From a checkpoint of a small masked image model.
Model: 6.94M parameters, 32-pixel images, arch resnet, activation relu, depths [2, 2, 3, 2], widths [96, 144, 208, 320].
Data: trained on dead-leaves pictures: piles of overlapping shapes, 36250 training examples, 84.7 epochs.
Rows from block 3, named by matrix and row number. Rows with one number belong to one channel. Each number is 128 + 32 x the weight over the matrix's rms, rounded and kept within 0 to 255. All counts start at 0.
# convs0: first 3x3 conv (model.blocks.3.convs.0.weight, 144x144x3x3), inputs 80-87, a 3x3 kernel for each
# convs1: second 3x3 conv (model.blocks.3.convs.1.weight, 144x144x3x3, transposed), outputs 80-87, a 3x3 kernel for each
convs0.85 [148  97 155 102 107  77  97  95  63 118 150 119 167 156  91  83 174  91  99 114  98 165 118 100 152 131 138 122 153 117  92 167  99 118 132  93 131 119 152  65 131 125 152 127 160  63 127 118 123 102 178 133 162 140 172 113  77 110  89  95  88 149 176 111  86 140 158  98  96  87 112 110]
convs1.85 [131 122 146 163 165 146 115 182 182 180 180 122 100 149 136 142  93 120 130 150 110 133  99 104 138 114 143 135 111 120 129 163  86 148  99 118 132 167 145 137 142  68  92 110 175 118 106 123 175 150 111 130 134 103 149  89  95 139  83  73 106 145  98 139 144  93  90 145 193 154  94 157]
convs0.86 [100  81 124 121 113  96 138 174 201 121 152  84 145 151 112 126  80 126 188 103 101 158 135 161 108  59 153 153  94 102 103  81 111 127 174 198 131 112 154 140 159 108 135 141  81 148 139 136 149 194 177 157 163 144 132 172 108 114 111 114 157 117  84 132 139 165 145 156 113  81 128 143]
convs1.86 [101 117  57  99 103 143 107 105 150 141  69  90 124 162 203 212  61 110 102 150 176 147 140 123 134 152  84 151 196 171  93 116 132 100 113 139  91 146 117 148 105  73 112  80 112 143 138 119 121  78 123 125 146 126 160 166 182 160 104 116 121 128 115 164 124 105 116 132 134 116 182 101]
convs0.87 [131 107 130 132 126 104  88 161 141  93 193 120 100 163 109 132 116 102 187  74  98 139 161  99 150  87  87 139  90 144 149  70 105 165 152 108 148 128  95 174 160 121 105 166 111 235  96 129 187  72 150 143 108 110 121 131 121 167 122 182  54 129 103 127 133 107 142 125 135 156 110 160]
convs1.87 [104 149 118 164  54 154 149  73 140 128 125  88 162  53 147 128  62 119 160 104 130 129 117 143 142 131  85 129 169 139 121  67 125 130 141 115 113 119 145 139 225  92 163 126 148 164 148 145 112 134 162 121 107  87 148 104 187 157 167 145 121 148 124 181 121 113 119  71 102 145  59 125]
convs0.88 [117 104 151 125 198  61 114 154 123 116 185 198  82 165 118  85 115 184 110 179 133 133 191  91 171 137 146 114  94 151 139 124 159  88 135 160 110 156 104 134 141 159 100 146 120 161 198 130 139 121 110 175 139  83  62  91 148 132 109  43 155 124  98 110 148 158 156 170 122 211 131 106]
convs1.88 [184 113 108 194 133 129 155 168 132 135 156 139  72 102 141 121 113 108 133 178  62 139 111 116  94  94  95 120 124 127  72 151 165 130 138 127 131 104 130 109 152 137  90 103 103 128 101 157 144 120 120 128 145  99 174 157 155 146  92 153 113 146 104 128 112 118 128  48 147  68 126 145]
convs0.89 [149 195 116 126 136 132 136 102 163 121 101 124 105 120 153 144 144 105 106 128  76  81 157 130 134  91 102 119  73 156  81 125 150 151  88 113 112 157 163 158 116 169 143 148 128 162 148 126 156 147 147 129 100  86 169 102  78 124  84 121 112  81 124 121 145 164 165 141 104 139  47  95]
convs1.89 [143 192 109  58 154 173  76 150 112 112  88 118 113 123  98 161 118 179 133 155 157 118 149 118 122 113 140 143 146 101 111  78 128 147 120 154 127 124 164 180 124  93 157 100 132 126 100 124 112 173 208 149 135 176  87 104 145  95  90 142 160 152 156  55 177  89 113 109  85 119 188 159]
convs0.90 [158  92 200 108 133  94 133 137 179 111 150 135 102 134 102 149 123  80 136 117  93 108 146 170 127  93 132 175 118  78 110 151 100 164 112 172  78 124 104 149 155 132 130 109 168 110  82 154 122 177 163 162 129 132 102 160 138 143 146 149 156 130 104 162 108 128 109 150 154 100 147 131]
convs1.90 [ 75 162 159 112 134 136 152 185 119 121 177 107 158 103 185 127 104 154 142 153 167 128 189  89 170 128 135 139 111  86 102 169 113 137 139 136 126 127 134  97 126 133  81 125 137 124 128 114 145 170 140  95 119 158 137 103 104 157 159 132 134  95 141  66 103 150 106  97 128 140 143  96]
convs0.91 [139 132 165 141 177  80 118 142 119  97 104 136 118 130 128 143 156 124 179  94 152 111 101 101  89 166 110 146 183 176  47 143 210 113 179  58 102  17 113  98 157 150 124 131  93 169  74 159 118 148 110  97 165 159  96 125 112 103 192  69  71  98 133  54 204  89 196  99 151 125  92 171]
convs1.91 [103 100 141  91 135 126  97  82 128 145 134 117  84 168  81 163 130 123 140 114 161 141 117 107 123 117 179 157 145 156 143 140 123 180 160 139 149 123 132  93 116 148 105 131 130 135 125 114 176 218 112 190 133 139 114 126 118  86 140 166 164 110  92 159 124 141  98  80 162 196 132 123]
convs0.92 [146 183 205 121 120 167 172 143  91 114 149 158  96 117 105 151 147 119 162 103 126 167  87 137 145  92 135 164  99 104 163 167  74 103  88 120 129  91  44 108  45 129  93 113 136 116 162 116 117 134 161 155 101  75 106 144  62 126  85 140 119 179 123 100 128 109  67 140 149 109 171 168]
convs1.92 [115 126  86 140  86  43  52 121 122  83 126 107 132  15 100 124 117 150  85 135 116 149  85 103  96 151 140  95 134 147 129  82 142 134  45 114 107 119 100 164 201 164 156 123 117 148 111  93  59 138 167  99 166 154 133  93  90  99 100 107  97 154 153 145  74 166 157 104 111 100 166 137]
convs0.93 [140 112 154  89 134 129  85 162 125 125 124 137 198 122  97  88 117  84  57 135 117 165 157  88 104  73 100 115 161  95 101 145 161 106 159 173 151 145 115 135 152 122 125 157 105 140 109 148 126  99 179  70  98 156 110 147 104  81 167 110 104 133  97 114 104 131 106 112 127 117  92  96]
convs1.93 [ 93 183 160 151 112  99 101 134 122 141 131 143  74 120  44 160 106 103 113 115  82 128 124 123 137 130  92  87 145 120  85 137  97 125  89  90  90 169 124  99 152 183 157  59 123 158 122 129  94 178 145  90 150 127 149 160 130 115 147 138 146  82 153 154 130  71 107 145 148 128 124 151]
convs0.94 [187 129  98 102 169 117 169 101 151  94 130  95 147 126 137 131 116 177 102 222 112 163 107  90  99  99 123 217  77  86 160 108 146 135 120 133 133 255 151 123 112 114 103 111 164 115 157 157 113 133  99 137 173 118 152 116  97  88 161 124 163  90 142 104 109 118  87 107 188 125 146 115]
convs1.94 [ 89 103 150 166  94  92 225 130  18 164 145  96 161  65  97 121 147 139 174  91 103 145 122  82  86 164 113 134 116 113 185 127 122 127 136 122 156 102 171  60 157 146 153 188 133 125 125 104  70 183 158 126 127 132 178 108  74 130 151  94  78 153 115 187 156 106 108 149  55 133  95 108]
convs0.95 [102 149 213 116  63 118 131 121 168 181 105 148 104  98 129  94 178 171 146  81 121 120 194 155 118 158 126 154 141 141 129  65  85 144  89 115 165 165 145 126 170  88 108 172  82 124 150 107 161 111 107 197 127  99 121 153 102 148 104 126 107 143 109  61 114  90 110  84 179 194  91 123]
convs1.95 [152  72 115 135 157  67  66 126 117  84  88 160 150 153 110 134 122 138 133  87 138 171 150 108 183 155 141 122 169 145 114  76 130  87 133  91 181 159 144 138 174  87 134 134 117 162 199  94  80 175 152 159 127 100 126 123 103 132  46  86 113 115 105 156 127 133 162 109 120 105 167  90]
convs0.96 [175 162 100 129 115 102  99 126 152 129 111 147 139 104  92  60  72 124 123 107  69 110  91 122 136 125 146 122 180 170 126 145 102 102 113 193 134 121  96  93 136  84 171 124 113 138  66  78 177 127  88 112 118 126 107 111 110 165  54 105  88  82 118 165  87 110 118 168  93 156 129 131]
convs1.96 [119  91 105  91  92 174 110 117 148 124 164 122 140 156 143  71  79  54 110 136 102 170 122 124  93  69 147 157 127 172 100 123 183  91 101 133 128 130 149 177 143 171  93 103 155 148 139 135  59  77 117 137 163  87 142 112 171 144 156 134 108  82 140 140 110 174 125 119 120  66 135 133]
convs0.97 [117 137  85  69 152 151 191 136 179 164 108  71  80 106 110  53  96 137 164 174 138 164 124 155 133 125 119 141 147 149 146 176 149 160 154 119 180 204 116 154 109 129  88 129 188  92 115 145 141  87 168 136 101 166 109 163  55  99 115  79 103 150  97 174 144  88 159 144 109 138 122 133]
convs1.97 [118 129 159 133 168 178 147 155 123 130 110  96 156 166 149 204  82 105  71 140 109 108 122  77  72 140 141 152 171 111 116 142  97  97 164 154  93 115 117 109 149 119 112 108  97 120 105 158 192 105 100 150 140 101 181 153 145 117 165 109 130 149 141 139 135 102 148 154 120 120 131  86]
convs0.98 [ 48 118 121 120 127 121 101  93 121 139 136 193  44 120 136 145  72 115 126 149 140  96 155  92 204  87 137 149 157 145  85  98 151 151 162 139 161 165 125 133 118  92 131 148 157 155 105  46 101 135 103 150 153  95 140 106  92  98 123 144 100 120 150 147 114 172 132 201 125 120 146 122]
convs1.98 [ 75 167 133 159 167 136 141 129 124 136 186 170  98 198 204 123  65 142 107 158 131  78 144 101 131 140 126 130 148 141  95 145 108  97 141 169 152 202 176 164 104 108 105 111 108  93 136 127 133 125 139 109 151 114 121 150 129 116  90  88 152 142 111 120 168 146 116 213 117 159 144 125]
convs0.99 [156 133 129 164 115 145 116 196 154 125 108 116 105 153 144 106 125 107 150 109 128 100 111 158  93 128  89 155 201  99 116 124 117 126 161 132 143 113 101 140 136 151 142 152 109 124 130 151 127 158 165 124 119 136 125 119 134 135  73 127  99  98 132 116 123 181 160 145 167 130 157 188]
convs1.99 [101 129 109 140 177 177  78 185 211 124 192 128 138 141 152 138 159 134 158 179 178 168 140 153 159 168  74  95 156 142 104 137 147 110  88 154 143 134 137 136 114 111 153 138 104 100  77 115 207  56  48 161 107 103  88  96 161  78 117 131 107 125 118 111 190 163 117 201 185 104 135 159]
convs0.100 [132  74 150 173 140 140 146 157  91 152 121 159 110 156 145 110 101 171 114 134 147 143 154 156 130 153 115 110 164 131 112 141  98  92 132 152 155  85  85 121 159 207 141 157 103 166  90 107 134 180 102 107 101 141  77  76 124  73  44 125 151 151  96 143 117 131 166 131 133 120 181 152]
convs1.100 [109 152 144 141 146 110 117 127 103  58 183 116  53 145 152 186 181 111  75 121  99 132 111 145 150 132 138 146 170  99 121 119 102 143 128 147 188 142  90 124 147 169 158 102  73 117 112  82 151 109 116 132 108 152 175 103 167 190 121 105 146 130 179 108 153 158  93 124 120 115 103 118]
convs0.101 [127 137 133 213 174 212 123  32 156  78  87 177 117 110  74 115  58 186 198 119 114 168 131  61 106 111 141 136 154  59 148 192  91 186 166  96 169 126 136 132 122 105 108 148 132  56 106 141 131 114 113 162 112 161 113 119 186 208 111 132 148  88 126  78 131  87  97  72 107 125 146 117]
convs1.101 [118  90  89 139 162 148 111 118 105  98 148 103  73 103 131 134 117  66 135 156 122 107 113 122 175 132  93  92 112 121 127 163 171 130 200 120 172 166 138 117 161 199 120 130  94 157 131 141  97 113 163 122 148  67  70 109  89 126 101 157 101 134 109 101 152 137 115  86  68 128 147 109]
convs0.102 [150 143  75 198  40 152  88 164 134 119 103 101  87 130 127 177  84 153 125 109  95 109 138 103 110  88 151 135 136 103 170 160 122 162 141  72 135 188 139 148  47 161 111  99 112 106  77 177  93 141 142  98 150  89 122 119 139 137  89  91 182 169 138 105 168 181 118 122 165 134 125 152]
convs1.102 [127 118 115 129  80 141 141 112 182  81 117 152 169 161 129 126 142 132  83 151 159 116 123  73 158 105 124 188 129 182 192 125  99 158 138 148 112 145 153 125 112  77 141 166 115 134 134 148 143  59 132  80 139 109 112 134 187 171 115 130 111 118  87 158  90 124 136  98 128 165 111 122]
convs0.103 [109 160 130 151 137 122 141  86 105 165 134 141  97 129 114 127 100 158 105 112  82 100  96  95 118 145 114  71  91 122 140  83 112 100 153 166 120 179 198 118 100 151  96 142 120 106 130 129  99 109  92  94 199  84  87 122 102  57  94 115 153 152  56 113 105 123 172 121 126 100  96 118]
convs1.103 [170 153 116 144 198  45 174  44 138 139 181 154 161 166  85 162 119 135 179 123 124 158 107 111 148 165 158 107  54 119 145 116 142 121 109 133 101  82 139 111 169  95 109  87 127 127 112  93 130 173 171 127 133 129 156  72  82 139 107 133 141 170  61 104 124 147 119 145  90 173 144 116]
convs0.104 [119 132  51 116 209  83 115  49  86 121  96 140  89 128 159 166  88 139 133  92 117 149 137 129  83 141  93  88 130  93 103 166  81  75  96 179 120 141 151  87 124 162 157 144  65 147 149 134  93 116 173 100 106 123 109 103 172 179 113  81 149 159  97 122 160 118 152 161 109 146 121 171]
convs1.104 [170  52 165 145 221 170 138 148 133  60 124 152 194 184  94  88 108 154 148 108 113  72 197  92 138 208 176  47 137 128 117 118 103 140 149 101 179 166  93 138 133 113 130 106 160 105 113 153 134 125 180 124 123 154 172 154  60 140  85  91 148 114 103  72  90 161 154 157 103 148 194  92]
convs0.105 [ 86 205 118 113 133  78 155 138 147 177  61  46 103 119 184 161 151 101 106 137 161 126 187 145 124 159  76 156  23 101 143 166 193 186 109 138 152 154 112  68 187 179 136 125 165 126 139 235  98 136  83  91 180 136 143  94 118  39 191 126 160 132 113 155 159 137 148 155  85 188 106  78]
convs1.105 [153 139 104 110 132 165 166 144 126 118 119  65  47 122 182 117 159 107 120 108 118 105 159 135 134  81 143 132 107 158 157 172 113  44 135 179 128 120 131 130 163 167 171 130 139 100 171 107 126 185  93  97 120 136 151  99  96 115  78 141 137  91 173 130 161 106  55 198 147 125 157 154]
convs0.106 [142 169 129  88 153  71 154  76 163 150 154 112 143  74 169  98  92 115 125 105 107  97 138 122  86 135 118 120  96 123  91 145 150  86 129  83 176 143  92 127 224 151 123 179 125  77 109 154 149 157 104 141 164 149  87 155 159 149  72 151 126 101 115 145 132 154 193  92 154 142  92 128]
convs1.106 [121 111 111 152 149 107  89 163 123 102 184 124 148 152 156 146 112 104 178 106 161 144  91 143 163 126 117 124 101 143 108 137 150 145 109 157 113 161 169  92  65 156 117 103 117 110 132 158 120 197 103  69  56 101 105 132 112 152 110 159 110 119  96 166 114 151 107  98 136 133 128 105]
convs0.107 [121 108 168 150 159 162 108 153 122 116 107  99 107 123 105 164 157  95 117  90 102  94 169 157 162 133 107 159  91 123  79 148 138 117 104 140 150 166 155  82 190 135 151 116 155 116 171 140 130  81 109 128 125 177 133  75 147 156 153  87 122 153 136 122 114  97 117 129 128 162 161 123]
convs1.107 [130 139  85  92 166  89 134  91  78 149  99  69 127 105  47 101 130 168 155 103 114 141 120 135 102 141 156 134 100 144 176 201 136 157 139 137 161 107  89  69 142 154 149 151 183  93  50 148 105  97 123 153 187  80  81 146 102 152  98 140 130 138 140 128 128 134 158 111 144  91 108 151]
convs0.108 [106  81 137 114 200  92 128 169  87  83 173 146 144 184 153 156  64 126  94 123  77 100 122 146 132  92  31  69 110 155 145 149 156 200  69 100  52 128 134 111 160 133  88 111 128 160 129 109 159  90 106  87 154 188 195 116 145 146 100 111 163  94 110  81  89 146 106 184 146 146  71  83]
convs1.108 [160 160 126 153 120 105 147 129 168 189 152 105 123   9 136 168 114  99 123 137 145  77 114 185 108 106 114 145 105 123 141 175 140 130 166 178 116  84 164 104 164 174 193 187 142 116 147 145  80 124  87 128 138  98 139 114 139 141 127 134 146 110 112 158  75  96 114 101 222 130 147 193]
convs0.109 [ 55 160 106 101 195  94 127 189 170 142 142  82 145 127  84 148 151 103 142  87 136  92  47 168  94  58 141  63 159 178 113  28 203  72 158 155 106  97 165 233 132 156  90 123 123 127  83 215  75  92 135  86 178  91 100 169 144  24 125 127 105 114 209 123 118 146 106 135  80 133 168 122]
convs1.109 [ 92 143 137 105 167 141 177 120 164 170  71 102 132 137 156 162  99 141 161  86 125 157 128 149 151 122 176 178 157 112 107 135  98 145  51 154 138 159 197 105 141 146 110 182 136 142 160 137 122 124 106 144  84 108  75 133 128 127  93 122  86  90 131 107  93 177 122 166 156 111 137 152]
convs0.110 [101  98 132 134  59 139  76 163 138 107 110 129 138  84  66 126 117 126  86  95 143 106 112 141 140 122 128  72 122 124 178 145 200 142 117 105 127 124 151 141 165 116 122 101 119 156  74 127 175  61 158 138 110 154  74 140 111  96 107  37 197  89 145 145 132 156 105 106 114 153 130  80]
convs1.110 [ 93  81  62  84 163 159 104 213 147 112 159 128 123 104 126 146 171 165 135 108 124 112 202 100  87 108  88 103 158 145 183 150 115 141  92  79 100 126 149  53 116 126  96 109 126 249  87 161 136 148 140 137 130 154 131  98  78 189 170 199 158 152  84 144 132  86  58 100 132  88 122 120]
convs0.111 [112 123  96 166 166 120 143 150 194 127 134  80 144 167 157 107  96  93  91 114 100 147 113  73 134 106 145 132 188 155 153 119 137 105 141 123 181 144 207 148 153 109 103 108 105 140 128  90  98 100 109 147 106 120  61  71  92 114 105 121 161 111  75 110  62 115  71  80 131 152 169 162]
convs1.111 [ 97 115 149 152 153 151 135 131 158  99 178 191  95 117 154 112 143 111 136 122 118 134 171 174 125 129 137 122 129 116  59 105 168  98 150 132 172 102 152 150 141 187 118 142 141 127 133 103 153 150 122  81 149 130 134 123  82 110  82 163 194 142 176 112 172 161 152 105 134 121 122 132]
convs0.112 [149  90  99 122 114  89 135 105 179  32 122  69  89 164 165  81 128 112 120 121 156  84  88 125  71 129 108 126 106 154 111 134 106 101 135 151 181 138 136 160 202 134 119 121 132 136 138 169 115 146 134 194 137 109  93 106 122  75  42 110 123 119 114 176 121 140 150 176 179 106 102  97]
convs1.112 [117 133 111  88 170 161 169 148  85 115 167 111 149 116 169 119  86  99 165 153 161 135 105 191 171 108 110 158 126 106 155 129 132 128 120 111 118  87 147 101  98 138 141 120  20  90 144 137 170 134 116 151 153 176 148 128 194 105 124 114 204 141  83  94 122 116 124  77 131 144 173 171]
convs0.113 [121 141 151 109 165 121  52 155 135 107 126 134 100 116 158 145 143 159  91 137 121  99 131 120  75  83 119  79 149 123 159 144 141 139 114  95  89 170 165 133 109  68  80 111 113 185 156 151 108  71 120 102 128  89 106 116  91  86  94 130  86  79 172 103 107 128  97  89 116 149  63 123]
convs1.113 [139  89 127 107 101  98 147 149 112 122 145 110  74 101 125 176 115  73  96 128 162 181 162  73 127 106 116 147 132 161 162 126 132 115  92  83  87 173 136 137 105 181 127 109  98  96 125  96 179 112 127 151 117 125 153 146 158 115 107 127 133 117  96 138 134 158  98 107  99 172 129 160]
convs0.114 [144 107  73 133 149 157  91 143  96 139  98 147 155 166 156  92 154 138 109 105 105 151 101 114 117  91 108  95 121 132 138 100 114 164 132  79  62 135 120  83 132  91 124  84 159 141 107  97  74 188 126 166  72 102 148 119 156 150 182 129 162 135 118 101 139 127 166 137 182  86 156 136]
convs1.114 [ 91 141 184 123  66 114 198  75 150 108  96 106 120 125 159 159 100 186  96 210 118 113 126 203 108 105 100 118 109  99 121  90  68 103 111 151 156 105 141 138 117 131 114 161 148 117 129  72 135 120 110 143 130 113 125 100  82  81 119 107 115 128 141  98 145 140 132 154 124 104 115 135]
convs0.115 [137 160 152 190 111  94 189  86 136 152 148  99 130 134 139  97 148 123 110 126 120 133  91 148 133  91 124 179 160 163 141 154 112 113 133  70 148  99 101 176 136 122 161  92 122 127 116 179 150  94 140 131 155  99 147 144 110  96 132 118  87 175 141 151 149 137  90 101 123 176 105 103]
convs1.115 [112 127  82 126 120 120 133 162 124 140  82 121 117 138  65 165 132  88 128 169 102 115  69 145  75 149 122 121  99 118 171  92  85 133  86 129 111 102  67 129 105 106 154 122 103 171  45 170 106 183  51  94 112 129 109 150 117 113 157  87 112 139 121  67 175  19 160 110 100 159 127 110]
convs0.116 [133 138 133 128  84 126  70 123  73  86 114 127 114  70 159 118  76 109 128 123 129  94 144 132 148 124  84 128 114 122  93 131 169 123 170  86 151 157  96  45  80 124 183  98 166 146  74 124 145  38 118 181 136  81 114 164 136 101 165 155 155 128 159  93 138 118 126 142 153 133  94 187]
convs1.116 [128 139 188 113  95 140 151 178 111  95  60 156 160  89 170  40 220 112 117 141 179 107 148 119 108 116 138  77 116 119 147 157 120 137 143 180  90  79  91 115 117  85 134 152 129  90  94 139 139 105 150 140 115 120 136 103 119 125 101 105  86 125 129 123 138 188  90  87 150 107 197 140]
convs0.117 [ 96  99 133 131 189  86 170 119 131 194 129 144 113 167 146 144 209 101 180 157 143 125 126  73 108 127 152 149 178 101 133 119 122 160 111 109 161  59 109 130 143 171 131  91 136 173  89 137 132  78 135  65 104  83  82 145 136 170  87 174 128 144 145  93 134  89 129 174 141 104 104 114]
convs1.117 [142 165 167 146 134 197 130 133 160 170 133 242 139 151 105 149 137 208 146 161 169  95 163 161 132 120 126 133  83 116 176  85  54 108 132 125 134 110 134  88 168 158 113  97  93 101 129 142 154 100 198 161  97 140 116  87 115  86  80 115 121 162 184 108 197 117 109 112 124 123 130 146]
convs0.118 [139 124  98 161 136  96 102 142 122 165 127 126 154 138 105 123 147 155 145 104  97 135 134 100  59 104 136 121 113 118 124 161 106  94 107 133 173 178  95 151 136 189 142 131 117 120 115 151  86 139 108 152  88 122  53  80 124 144 117  91 137 154  55  90 123 199 149 248 143 111  80 137]
convs1.118 [162 103 134 186 115  11 126 154 135  91 106  67 211  95 134 153  74  30 142 147 146 158 130 199 167 138  80 197 165 120 166  95 100 107 108 107  92 123 170 132  85 105 172  85 156 126 103 112 111 131  78 110  96 138 132 109 135 174 163 138 127 163 222 137 206 174 141  96 170 155 121 121]
convs0.119 [100 177 131 191 147  99 114  90 126 167 175 144 137 126  76 123 120 162 133  77 156 128 122  38  70 134 180 120 116 187 135 181 118 137 115 197 157  88 119 143 131 107 139 151 158 100 154 124  59 110  87 112 140 101 141 103  85  96 102 140 145 107  76 108 125 105 138 140 138 139 130 134]
convs1.119 [179 104 101 120  86 107 107 151 142  80 170 134 184 109 150 125 167 153 180 139 108 167  52 126 107 106 150 149 136  77 151 128 172 176  95 108 164  59 135 150 105  87 144 171 116 121  98 143 108  83 136 102 140 114 125  95 125  97 164 127 157 113 158 134  79  94 110  65 140 134 133 105]
convs0.120 [152 182  99  99 160 150 191  88 121 130 166  86 137  85  98 160 115  93  97 117 188  90 137 117  96 188  96 126 127 122  88 111 123  59 152 169  77 109 155 119  57 102 116 146 128 105 147 154  46 141 148  83 142 127  74 108 109 195 131  77 110 139 101 156 103  99 158 143  95 107 137 133]
convs1.120 [147 112 115 150 148  98 152 176 137 174 160 111 150 152 124 129  95 140 159 132 141 125 139 189  36 119 103 137 142 148 175 159  97 113 126 158  85 157 118 137 108  88 117 116 147 166 141 122 135  83 169 124  96 130  97 203 150  94 155 166 136 178 109 122  98  94 166 131 161 122 110 119]
convs0.121 [145 108 179 137 140 179 133 176  98 126 132 104 163 116  74 144 119 119 160 134 134 155 129  64 135 151  92 150 102  74  86 105 116 150 117  93 196 149 124 161 130 152 136  99 125 147  85 150 142 106  67 127 101 126  81 148 123 151  92 142 139 148 136 109 124 100 112 156 140 122 123 122]
convs1.121 [151  70 139  93  78 102 136  65 108 197 190 109 100 124  89 120 125 168  72 102  96 121 123 101  94 129  76 153 107 138 154 108 108 134 178 128 102 138 111 147  82 120 145 155  41 109 117  79 151 137 113 106 220 137 105 155  93 134 161 113 126 186 134 133 159 112  48 141 109 106 152 112]
convs0.122 [166 104 117 146 142  71 116 174 117 113 116  75  84  86  98 102  73  84 158  88 122 101  99 136  76 185 158  90  73 156  93 182 147 138 183 124 149 142 135 169  77 106 120 137 147 145 162 169 113 115  87  90 167 158 139 172 135 125 113 155  97 164 149 138  57 123 166 136 104 192 113 145]
convs1.122 [122 133  66  96  25  37 162  94  90 160 132  55 154 104 140  99 147  92 153 104 126 151  86 157  75 119 160 127 176 197 139 151 144 161 115 150 100 146  87 120 111 131 105  76  48 148 159 172 165 170 134 139 132 146  81  81 140 136  83 105 122 129 133 116  92 133 148 103 161 107  84 136]
convs0.123 [105 162 136 187 131 105 128 152 131 141 114 131 182  81 175 136  92 168 160 127  86  71 107 192  83 178 154 106 140 152 128 127  90 102 136 171  79 158 171 146 132 101 153 148 192 156 170 166  88  94 169 133  87 166  91 169 180 124 116  83  92 162 103 112 115  92 102 136 109 137 130 139]
convs1.123 [137  82 153 122 154 162 108 115  91 179 165 151 137 117 188 143 119 158 171 124 156  80 155 119 102 141 139 132 145 165 135 138 101  90  51 138 138  99 172 123 100 146 123  99 102  84 122 146  89  75 159  59 126  74 118 133 179  93 107  71  54 134 109 109 136 136 152 132 105 136 115 139]
convs0.124 [158  96 144 112 175 117 146 118 132 172  96 107 157 122  82  55  88 135  86 122 146 131  90  91 162 116 101 105  68 123 121 134 189 159  34 151 170  90  85  59 137 134 154  61 169  98  96 129 179 191  60 188 124 133 165 111 111 105 114 153 114 182  97 125 128 136 195  99 156 114 109 123]
convs1.124 [148  97  68 163 111  63 161 111 141 207 154 139 140 124 112 171  68 152 133 104 128 177 130 120 148 176  98  99 156  94 133 190 124 174 189 167  82 121 138 141 162  78 110 102  81 119  94 118 125  95 131 104 160 205 122 150 123 123 156  97 128 111 137 167 112 168 215 158 101  80 131 104]
convs0.125 [ 95  86 171 137 133 133 126 149 170 119 103 129 104 182 135  90  56 108 125 107 114 150 159 189 121 144 114 100 152  67 117 109 150 145 108 196 113 169 154 149 104 141 113 127  73  97 160 150 160 142  79 132  89 115  78 138 181 121  89 120 114  76 124 150 159 114  80  88 129 125  85  90]
convs1.125 [ 85 126 114 177 120 130 123 182  89  87  48 243 162 197 155 165 125 129  89 133 152 145 166 102 131  90 125 131 126 146 124 137 184 174 160 154 149 103 116 119 160 119 140 100 127 113 105 136 108 126 111 137 115 168 124 131 102 121  63 181 150 129 110  94 149 159 189 100 133 154  90 169]
convs0.126 [104  95  95 101 196  46 157 134 144  52 154 119 106 106 170 114 154  85  91  89 138 122 139 126 145 158 158 124 119 107 144 160 138 173 120 144 144 150 184 111 144 164 131  48 120  96 139 144  68  99 162 108 109 153  90  93  91 102 137 155 151 157 143 153 172 130 114 135 128 149 113 126]
convs1.126 [ 85 100 132 136 109 179  65 114  64 100 164 153 118  99 255 108 184 158  61 149  73 155 143 103 146 131 191 142 120  96 179 129 139 168 118 131  90 108 194 130 152 119  71  43 138  92 146 136 159 166 116 166 101 141 146 102  79 170 144 140 158 128 187  67 129  69  99 221 151 137 146 148]
convs0.127 [122 158 189 182 121 113 119 128 116 167 143 147 123 112  97  82 128 131  98 158 106 109  99 131 121 159 159 136 111 105  44 182 193  88  95 110 123  60 163  90 133 243 105 135 129 156 154 105  81 113 127 156 155 117 124  92 135 145  78 133 145 163 137 127  88 157 143 166 115 100 137 126]
convs1.127 [117 118 152 171 233 123 133 175 126 201 160 128 131 163 129 138  22  87  73 108  49 102 124  51 157 145 143 122 157 167 143 110 120 155 199 165  83 118 121 141 134 148 140 103 112 123 141 146  99  97 137 158 163 158 127 125 104 187 146 191 133 127 141 111 170 112  33 118  69 131 144 104]
convs0.128 [109 135 151 137 155 122 117 144 132 124  74 108  78  96 161 119  68 139 109 112 128 125 145  94 110 102  87 107 165 147  89 129 132 138 109  45 109 123 124 197 152 126 199 133  58 126 139  86 119 178 115 193 124 171 113 139  67 100 111 133 115 137 112 103 110  97 204 138 143 117 106 144]
convs1.128 [172 101 108 107 156 122  80 113 190 125 128 147  88 112 102 168 162 162 151 133  97 106 168  92  87 137 128 157 128 114 121  98 126  93 137 168  96  90 101  74 148  51 162 144 125 102 140 134 117 113 182 199  89 141 120 125 109 136  97 100 101 142 168 117 126 104 115 103  56  98  97 118]
convs0.129 [ 92 153 128 121 133 107  82 167 118  79 183 129  78 118 151 171  85 143 151  85 126 173 110  66 157  71 112  92 123 101 171 143 143 151 127 161 138 155 168  82 147 129 181  96 110 186 140 181  99 152 173  73  98 108 108  87  26 178 153 165  75 167  90  81 102 159 129 191 130 104 131 149]
convs1.129 [139 183 158 119 108  71 162  99 140 108 150 138  97 133 134 187 102 100 171 147 147 171 137 134 136  96 151 114 159 145 172 181 147 153 101 177 141 115 135 185 110 107  59 146 153 146 148 169 126 113 102 147 130 116 142  99 133  96 163 119 131 159  93 117  84 142 167  36 121 103 142  72]
convs0.130 [169 150 131 131 112 149  95  90  76 110 146 139 177 129 106 112  75 135  93 134  90  60  71 211 110 169 146 134 140 188 167 120 156 206  91 175  81 112 147 103  99 186 188 114  87  99 149 168 173 105 108 116 197 120 130 128  75 144 121 219 103  92  88 125 127 159 142  83 165 116 163 173]
convs1.130 [148 117 167 104  85 131 166 151  57 240 180 160 108 128 136 109 108 155 132  83 145 121  69 117  99 119 123  89  88 141 156  91 122 170 130 138 163 197 101 118 122  72 162 111 154  66 129 154  98 153 171 100 133 112 180 174 150  73  86 133 150 135 128 167 115 133 163 190 107  79  84 120]
convs0.131 [115 133 114 133 137 143 171 129 100 121 137 156 102 155 103 127 122 101 108 111 140 148  63 141  88 122 125 139 145 140 127 152 189 114 174  81 126 104 174 165 114  57 136 115 100 118  88 102 107 188 110 108 146  98 151  73 114 137  88 138 136 164 140 152 144  65  60 119 152 111 108 150]
convs1.131 [138 101 152 138 161 165 157 130  31  81 106 164 122 155 138 148 146 177 112 163 135 119 158 169 170 122 163  97 153 163 145 115 121  87 123 149 136 119 195 154 166 112 178  87 151 135 115 125 146 148 122  98 142 118 108  88 145  73 120 123 143 128 126 204 162 130 128 190 131 169 154 149]